From a checkpoint of a small masked image model.
Training: soap at rate 0.0027, 8900 steps, batches of 384.
Data: trained on rendered roads seen from a driver's seat, with toy cars, trees and houses, 23.6 epochs.
Rows from block 4 of the encoder of a small masked image model, named by matrix and row number. Rows with one number belong to one neuron. Each number is 128 + 32 x the weight over its row's rms, rounded and kept within 0 to 255. All counts start at 0. Numbers have three digits each.
After each neuron's rows are labels from the 100 images, of 14848, where the neuron reaches its highest value: "strongest on" is what is common among them. Only what is clearly more common there than usual is listed. The data: rendered roads seen from a driver's seat, with toy cars, trees and houses.
# fc1: MLP up (encoder.blocks.4.mlp.fc1.weight, 768x192), inputs 96-191
# fc2: MLP down (encoder.blocks.4.mlp.fc2.weight, 192x768, transposed), outputs 96-191

fc1.138:146089146162127113120128160099110166123110136134134155111124141085134138081135064117178108110159155122118126105142104127156175101105147128131150093155176122110132123149143118070138150087167126140116178158194160092155151094167102094162154164102097178084114124099161127109064167170152103091
fc2.138:117236153130127108145102064177162083127140195161149097186087115142126137152132199131138170128152123164090126137143158175056110161152123110130157163096143205138144151111090126135075102150171109145105087113113087108141105117099123166128138056097122134124153137124103113164144155119146118155
strongest on: vehicles: zero

fc1.256:119125086144105061104112143158100086082084053138125087143128108113161110185075149106167174155116170109176092160100103148142109129134133084086114170116105125126134090085147101105161089151144161166139137124170112093129122125142080158135094120155096103084110174093145137196134150103167158126
fc2.256:125171159199135158113159092101167108090106137042131204133129141173076164085166072134134056103152123158094179149183114121102148081111087170129091113092143146136146122137106076125160174121108109062108117164091172117157134123106182091075171174067121174122156101120143131030144114157119158133
strongest on: vehicles: zero

fc1.416:112114166127068152150092176079171116162151145139101089132070114116147100119112164036169104103105104161120155146119142088142116121118111058120118136140145125141132083157161068150106118142129113106148118135169107064106138143134171181129151161127114149074120124105131145122142097137166169118
fc2.416:168141098154205109152136109209117090113109109101112173128192162099152198128151099155116097143121149197174118127122115149118068160127062113150098078087087189066115169121143109074141083116166141116107093136089176159141112101079058119072112120124114113157137100098165145097089100153142079147
strongest on: vehicles: zero

fc1.704:119119081086141126057138094109163103135136110161140085159171110170142136155184116122115154134113139100160058171137107158092085153128145111179092164129184150141103187130183129135152102129159116105121061069145088160106088190119122136169137078127136116149141057128129107101099196122128150092
fc2.704:088122166138151099174141124129098121146085105136135165133083114134126161140071170087164152144081147140118183087169132097113174087158125080106120105110089173102138089133101139115119138122112175107102185187067122149113072167131073169129163141141126096153130162091088049169119123115125113132
strongest on: dusk

fc1.22:094106159111105096087132164115121088193111147104072179135132097096166148091165132150163131075106118154140135145186143161123101165094095091124121104154083126082168135149182128127100114118125159116125129163152076145097089063125116098069224126166167138119124199096090167098099142157118121104
fc2.22:143164063124215166154166168087157115151146125164147168104162116135097111138114176101140122189073114140082105137110127162044103132123169119173135135191107087151146145089138118164148087127115116144133094069156106132202136082096026129166134105129109136082094103143102169108115078112129096111
strongest on: solid white line

fc1.588:092131110159170112108135102113160144087063104121180112122086107121146168083084165092138131106159070083141137147183067153195133152159166146168102185147118094132156108109128067098106185165122144119104141171149130150032167121177116166117177097139128127145145150083141116131158144119161152138
fc2.588:108117144117140095064079140188124143153131130179122092145153139164158141168103136157119112154130108153147161078116128145134106139066149109146062175164093110081105099106123133178106105088162172216101160179098076177104145115152140208188114096136129130149135125068094180157109155117093166131
strongest on: bends left

fc1.728:102125120097092109124073139143096132180122139096143145126168057195169120116135144091115137158176121097119105128087123197161116064166169144148187101171118151115106121112123108142113120093121128070213175165201112099126169183091139161167135229154108156074127117121181143103150105105119129108
fc2.728:133104170085147133142171147152080139093094116156165147166111131086120142123152084087097149078141084142049118152136142108092106138129119085114128148158120089094170202095082168172121115049086156102174148098104106147120116107150167122158080097121147138130098130191151149143155156102107084137
strongest on: solid white line

fc1.201:171109138158129173139109176162124122099029163150134144122175164121129102100153141121149139098119178152118116126140091126157155127172048100114084112188147094132078112125177093104136125081101096118108141192169061130067144174186154106148074127113130175180106154125099146074100172168164124112
fc2.201:098147132109083129120117154112152135165180158152100188144168094130105140141135122140144166159078090064084146154091156103129046132158174122114106126133053119112154172172133133124071142112128130114182098136109174108103130140128154180138162136122116157160079139113107123142119125081106146122
strongest on: dusk

fc1.401:129089108116165115150129214125115137136172145151122170168166116178092161078171166143128093119104120118076148097130187125123118186154145077139176174114178083140110157071119122085124087204171135114140127042115126100164113171160199114106132102137135163182111135185096151082111123027166175117
fc2.401:169094134137122105141112105113139173193068135113165080063099149081103100187098151094172182148106143187160113138111104156151138138109096089144074090096093205126225132160169174138138190121173089127107113192134104177102127139152122147154169120133073131091158082110171172156149140182098154152
strongest on: bends left

fc1.169:082135128186135105142145121113128131108110164135152141190094174150126143112070143146109154126156175121157116092031074181095105144120099178135167124152099129133112158113080175103098143151138137148071139184169054113112138177085071057126145142117055116162076147155132160112128158127161083158
fc2.169:152142186092145165077147120144100162127168078142150071093152087164045089172149171095163079134106127156107065137131151094073143074120103157121132162164203176151034128129138135085088078131145163161150111058119134112087055079126148134111125118090151137197152175110148114137137120180082137119
strongest on: bends left

fc1.602:164107204131104065101114188112131139150148080180129067081140126091105137125077123121093084141154108104176068178160113109091124141115086119154159180124086127212118123152136107136182180080151153165141107099155152128135171129185064112139151163128173055137167100181216126139140160111090112145
fc2.602:095161105121158164130122105156157116153077130089094159156080136192126168153167091187161139114064124155122166119096161132099153134092172119167092106116150148104155158108093138134081131155122148098140158167129185107133055123146147111153157130144107173124104181053037113087151095180121166159
strongest on: tree

fc1.212:150139163139154102093086091099138138170111072151104131167152126090152147117083099130116148148154069157125057114106092148083068130118124147097157112094056105086101148100152084136142117148168141173101117082119030196145127121101110111115175176105172137142169159106122146138130145115143138101
fc2.212:129146185113106189088148156154110094097098121201145129147143166180109125105088091115076112104106153174142135095126166162141142144165098131212102111137162143203141122104141056112129089100153086121131106102129094111105222123138110136085127106187107160120191142136127125102191153125128116088
strongest on: bends right

fc1.187:143144139123100153142114110118157141057076137150093105142101068119115140141109084100108117121130152095116172161109092137145152098095073109148185101108129040112087138191117100163086137106126111094138114126065091181130140125169107109146146147121202130170142168062098155145099118139052122132
fc2.187:059150148135155132103132121119114042145111081126149105100090169085107095107120128149140157207135074167104091151166200105142102093089120118143088141096111172094128161073202099102156148144150071177133122140146129086109104145065172106035145145204123162073139094161094132143135135144138148138
strongest on: bends right

fc1.121:120136164167102195109134134102111082101094163133133107153176050085117158113151089151126114108166103127130173176133164109125072135169139126233092081074126147133123139128113120160140199113102134121134127167122079089116169096091130126167150113142182108074126079066130147069138147126170136141
fc2.121:174092129081117105106133106111150140119147125096090150113131151137132109080119120106102150172088195140183143121111074145157094156096163138104191168173140143181097143153111133091111112184114153098155090128118152115112127148124124098088102150061061155183074135163106124153143115116145161118
strongest on: tree

fc1.537:145093118164145128112095156173135082113129173124186193144127115170115170140143121082163138119155134101121131132193202105159098130101131097151114119151160085145061152179131184140177103086118105124106125139117090117061150156155132137097129137183190119130102159173198143143145142116165073158
fc2.537:107124179095106146147143150083194089126098142138087060167162174122097158090096173183107139139049127185122159151090108078141144147141107148140083140130137138070158172106173095107094201156131133129141070108141156136176131143084103065164121156098077098105159086098086096104139056170099141134
strongest on: snowy verge

fc1.83:169134098142119168131085145128083127131117073135066115081147141125142108137094105138161115139141185135120195066091060144165125102102136146129182164104106138148110151073155126157127065126148121158096067188128090115136192096147097113127079142112176082179131064158171074138128129069172176104
fc2.83:132111126134089097119180132128157101110157167073119131153101087088109164153127150135090110173161049135101124159219188143082087139073165108163074178114157149109107093156149115149096164135130117148089135089094166175174161109104154180163137150127143130127103158089058141143135142178113074150
strongest on: snowy verge

fc1.316:090136159137104125058124105113118063031076243171136107177091096173144109099124097138151150095091105135140148131127116141148127154158133098162155100119198101152143099142148155166096098090131124176107180081111171109072112144116148125102152158127153114145137145133173124085161056155167098150
fc2.316:135160122107144186141158099141083179166110104094104118114166122123114137117164167129135125120179129092106073114152142085087083156100124159061150163090098159162075163069103106126165153149160147117124142152133141105187111140123153087200097154100139239189112145123115153086135133126098076127
strongest on: bends left

fc1.506:145154126072106078109106112140097109124160100130164146139074147113149121123138123156180111108163085141154174131156093210121061138124177159199107172116090098072163088106116143142095156008180169086088129159104111128122110119189170151093142104154126163128143113103132086157126091196143173105
fc2.506:077092093119147116130136160139121195090109143124171174138147083100146159148139127102085161198113117166144096092115104116166175089199145099110168160128116088159067166091161116158132130147082053141140129127192152164082149136098079107143174097148122092093172160146098143115082113077128114124
strongest on: dusk

fc1.129:164141192093115100127163125131133083097106146141153190148140116151104144112140132108112187182170094167095106141133154094191082163111108100117144157124104104048124128138155108125088172182132167090136142090104114146067166136129122126100109149090108166109128127139151168128114138068123093137
fc2.129:154110169136089171124123174125121164128118105126146138133142147157144141156137172116102148116126154183143102087142175157126117099167072198084131080172111162118135119118114129127127103078207101142140100142101055179087171101079115145123098122098128084181169086158209129149130094110074105111
strongest on: dusk

fc1.626:177124113095113178160095197146130184075092148137128190138142110106082122100152127118114164209103171178123142138146137139086103127122107156157079101156109104157121188121126158117185050098091104083131194154170112103156095063129100059143097104121149156143105151111125119127107116129102146152
fc2.626:128148106167157080103117058054135075151148159163143124190158072123156119114101119093132116118129113125151117139157181136103137102130131100114161159062180142091187095109044104109125112104193087149177100157122102183102156203079155126163149117096100086145133115086102115185151132138136191142
strongest on: snowy verge; bends left

fc1.658:125106132154112149157101142180133137159110121134181128169127098146114110127139149126133158133071126072093100105126142115143096151141130150143139180158111063144092199138138165160150130092155119051124161102149088111213155123105129114133156130097117113139120126135187129112149108093147163093
fc2.658:160136131128126110110165123099085157159126099200117138139103115063139208150171138173081134104151170172142137127123112140066103064184148141102178150128121126119129104088114133094106087170149147155140083116113146113140109124156097150133118099133090082045210079096100092099098138127109110081
strongest on: bends right

fc1.273:129144164156146115167104089134157103153156158120161148170104151139165153144171157171142089123180121099076097069132108138097124103112142158167132094108107124173129169151130094174170103107133086111159103108124145106100158075140114053111182152137124154135111116185093229118150127129118162147
fc2.273:083132115208080091109181116113144128065157160110101082104154180112149111188114106180131157176124098114158112132135165174172142134108169131112214092090137118112125129085109157148048154203130129066132135128130095082121098212110121149081117157099165148130152101160072136145139134126108099100
strongest on: tree

fc1.675:120146160114084122144127154036168096139110070093155174121155081127106126135173166069131144118099104104110109119116099173120125128166134104193116061103142188102126065122168128149104180114132194102179160124111157121153123145089099104113140138138126128155144110096150101107135082104168182108
fc2.675:137117136135107125170151160111095150132146130124145071090140177120140154137118168134082122070163140120145168119140199116092147119160106083058085155156113101174165177112146121103091083125157095121107099128149113107143178143160113149116076150159140115103124134115163089123106143192131082099
strongest on: snowy verge

fc1.108:118061094122086155102101193134138122115123135122126158120144165171088144064185124112158137105138117143118063087102129089118087135166127164125139164118088088103145148104173178096117176161132134142111120047094065136117127162178094140084087131145078152125111171132114099149166120130077147090
fc2.108:130164122120154061145104110104088165134075118151168104142118129129186141198103181095102104110107132138125184176161111134175176101157128150163121148185089114123115091091096177103104121133147088191152109129216079116065094114106124142086125145146132153118135137141112102135141086117153113111
strongest on: snowy verge; bends left

fc1.687:107138094131139151121139136142100159124171083123153088140119138147124172104184144137166102161104129134157121130140057141129152146135163162177111187105143110147171086096193136050076097163094094154083172110152125134137081121185149064099104118174114149168062138120086140133063120192157111143
fc2.687:087080169156114116146132109151132090165090123087128149142119079089171121139149113143070152136168113146137143096126188135139135106134091052137114087148127182111064155153094120096186161123057102099125129148097149127097133193140173198081114118047099115120151149151119036124121112140078147150
strongest on: dusk

fc1.647:119140085090127099143149157170170095103124147126121152151138120181158049139080178095134137076165111166155118170119090132125130151116153135143139065130151132121099142117130119133110137149077136176098134166157051119149146167128138130119120099119129086153125158123154250177065153076112109116
fc2.647:252168162061152142107183056154104151145102116101111103128120113127159114124086174148067081135099147114145166097151097185110121137109080161139173189105164156111144113133175106166093089126164121137136117095106166189144144104151081176130117116145158102119132059167122110112139144177133155168
strongest on: bends left

fc1.476:147155065144123081096111104173158169128113128136115103085139102211125137152079127098112182160143075157118123115099088113105116143064189110080108142089114156147121151190115138132115101157129121125135087155118098061143093170181108105148121105128134131108116128137124179103221126070139159108
fc2.476:129133175188171130084158126112088124112155116168124088163061119149153148093118167097124081035143104085147166107161155142172115112145079173078133121087173106148101098124104101125083093118131095163131143145080143195114158129127100194116110131095152125139119100157160137113113141142115111114
strongest on: bends left